Rows from block 4 of the decoder, named by matrix and row number. Rows with one number belong to one channel. Each number is 200 + 20 x the weight over the matrix's rms, rounded and kept within 0 to 999. All counts start at 0.
# convs0: first 3x3 conv (decoder.decb.0.1.convs.0.weight, 96x96x3x3), inputs 24-29, a 3x3 kernel for each
# convs1: second 3x3 conv (decoder.decb.0.1.convs.1.weight, 96x96x3x3, transposed), outputs 24-29, a 3x3 kernel for each
convs0.52,201,187,193,202,216,163,173,186,201,202,187,196,199,199,187,198,186,198,208,202,202,212,227,215,188,173,217,211,208,199,203,224,197,219,212,223,219,175,207,202,194,198,178,222,194,200,199,206,186,206,199,192,207,202
convs1.52,195,211,213,198,183,186,220,206,205,216,204,235,221,206,205,200,196,208,191,201,207,180,196,194,204,183,186,171,183,179,196,188,175,197,186,190,198,202,198,220,197,216,189,218,203,199,201,199,208,201,195,203,204,199
convs0.53,212,203,222,179,215,184,209,195,205,208,183,201,211,195,205,201,197,202,183,207,220,200,200,197,154,209,207,195,202,204,178,206,208,219,191,210,189,177,224,183,204,174,193,204,196,216,188,211,197,195,198,193,199,194
convs1.53,187,213,191,203,190,203,182,196,200,194,210,198,184,187,190,206,197,189,192,201,207,200,195,218,196,200,215,194,198,193,185,225,214,203,195,205,200,231,201,209,204,239,172,210,197,205,175,202,201,228,207,207,211,202
convs0.54,195,200,213,200,198,200,197,198,194,205,183,227,178,230,181,221,169,211,197,202,209,197,185,192,215,204,200,219,186,198,198,216,192,199,196,210,236,180,213,182,207,207,200,254,171,226,187,207,182,211,199,200,222,196
convs1.54,179,226,183,180,175,172,194,266,205,205,223,205,202,223,200,181,213,211,196,208,182,209,179,202,232,202,213,197,201,201,216,200,199,200,196,202,170,197,194,218,197,203,188,222,184,201,213,186,207,173,193,197,211,190
convs0.55,210,210,182,208,206,211,204,180,195,212,208,203,163,198,192,183,172,198,201,176,180,205,187,174,210,201,230,178,217,195,208,165,202,177,206,201,224,186,200,184,263,185,209,207,184,200,201,206,202,197,210,180,172,203
convs1.55,194,192,178,208,210,185,194,209,189,211,241,226,208,205,199,216,187,203,203,199,203,247,200,200,209,218,193,224,198,209,234,208,181,204,193,211,207,193,197,207,180,195,193,177,185,182,217,188,193,222,178,200,185,195
convs0.56,207,201,187,254,209,203,184,183,200,219,162,214,197,344,185,191,167,204,189,160,188,173,205,211,223,205,214,202,188,202,169,202,205,170,197,187,266,78,232,0,359,48,234,154,233,170,209,202,198,219,201,220,215,201
convs1.56,190,193,212,213,123,246,205,219,213,212,212,200,196,169,204,199,204,189,171,197,209,191,205,237,220,242,217,223,224,213,183,213,225,192,201,178,194,239,177,207,115,241,202,241,195,199,205,194,199,206,176,194,187,197
convs0.57,177,174,236,206,193,198,174,239,197,188,170,177,178,207,206,227,196,192,193,186,167,189,196,215,203,196,207,196,204,193,196,197,197,230,203,188,194,261,122,158,231,190,218,183,204,194,207,200,209,209,230,214,203,212
convs1.57,198,185,203,199,201,213,184,198,207,203,189,182,206,193,226,227,226,209,203,199,191,199,210,216,193,210,188,193,209,183,186,193,207,182,201,221,200,190,213,196,179,232,231,169,200,189,211,202,183,193,189,196,207,211
convs0.58,202,195,183,202,195,211,194,210,203,212,202,205,188,212,225,210,199,201,197,187,195,200,235,190,196,193,202,201,199,178,193,199,202,202,197,202,197,212,204,200,196,188,202,200,199,194,212,205,210,210,199,193,205,190
convs1.58,191,187,202,194,199,187,206,187,202,201,206,212,181,185,215,200,208,207,199,205,233,198,207,186,209,223,200,206,195,195,226,232,231,222,205,216,220,203,179,190,206,200,206,197,223,203,202,186,189,177,176,201,175,188
convs0.59,212,174,189,169,206,203,236,208,209,222,200,199,135,155,193,235,233,215,189,207,235,200,196,189,163,177,225,198,204,239,244,216,206,191,217,202,181,220,224,147,187,191,170,196,162,205,237,197,215,189,213,200,198,200
convs1.59,175,187,188,207,160,309,210,213,196,198,174,204,198,258,226,206,200,182,217,169,218,211,118,235,204,182,217,205,191,259,145,214,232,202,151,216,231,243,224,243,53,329,187,89,285,201,226,216,200,233,143,234,162,195
convs0.60,197,212,232,200,180,204,224,224,170,227,200,197,185,196,216,188,201,219,196,255,200,200,171,211,177,187,174,216,219,178,203,201,230,175,222,209,165,210,225,160,226,210,186,186,201,199,185,220,213,231,202,193,263,185
convs1.60,205,196,193,202,200,209,181,191,215,193,199,214,206,174,224,200,197,194,200,203,205,189,188,209,187,196,199,175,190,201,195,185,201,218,201,166,197,216,223,201,193,207,201,198,231,218,188,176,201,202,178,187,218,187
convs0.61,190,194,194,183,206,205,194,209,199,209,223,199,194,206,243,201,198,176,203,199,193,173,276,214,204,192,189,196,224,191,198,188,200,209,228,209,198,207,189,198,214,197,215,176,210,199,171,195,207,178,174,203,190,182
convs1.61,195,151,184,211,206,210,190,148,255,220,201,174,148,203,228,179,185,192,251,306,232,200,205,226,204,198,192,190,196,158,203,233,211,235,211,228,198,214,200,212,195,213,203,210,223,200,194,203,181,190,203,159,199,185
convs0.62,212,199,234,196,204,200,175,200,211,201,233,195,206,189,204,197,211,205,199,200,178,192,199,173,213,173,157,203,188,202,194,204,202,195,229,200,185,208,205,224,171,221,210,169,202,191,169,195,200,205,217,234,195,192
convs1.62,186,202,207,199,216,179,216,196,182,181,198,190,200,200,171,206,183,202,206,211,201,214,200,185,185,206,187,199,205,191,190,199,218,194,209,194,197,216,195,189,227,184,204,194,188,198,202,199,200,197,189,197,212,212
convs0.63,193,202,215,206,176,163,229,201,211,183,165,185,214,249,228,181,182,169,183,213,214,182,221,200,184,177,204,209,197,199,211,206,205,212,173,192,191,253,222,198,201,176,189,238,199,181,189,207,159,201,204,172,196,226
convs1.63,215,183,207,254,163,219,195,195,203,202,228,206,191,191,209,234,184,235,213,220,200,199,201,230,197,211,210,266,179,213,208,145,199,208,184,226,217,181,206,274,148,200,209,104,199,179,210,227,199,202,237,210,231,167
convs0.64,205,209,200,205,187,192,202,204,203,193,196,196,193,170,193,189,197,202,197,224,190,204,163,202,194,189,182,181,190,206,201,193,180,183,203,206,188,217,169,195,213,201,225,188,204,200,193,192,198,194,207,215,221,204
convs1.64,200,190,208,211,201,192,207,197,200,200,200,183,224,234,210,197,202,205,216,237,207,205,192,178,182,199,199,197,185,201,205,214,241,192,192,210,197,208,171,190,182,197,216,191,211,202,183,194,207,180,200,198,192,180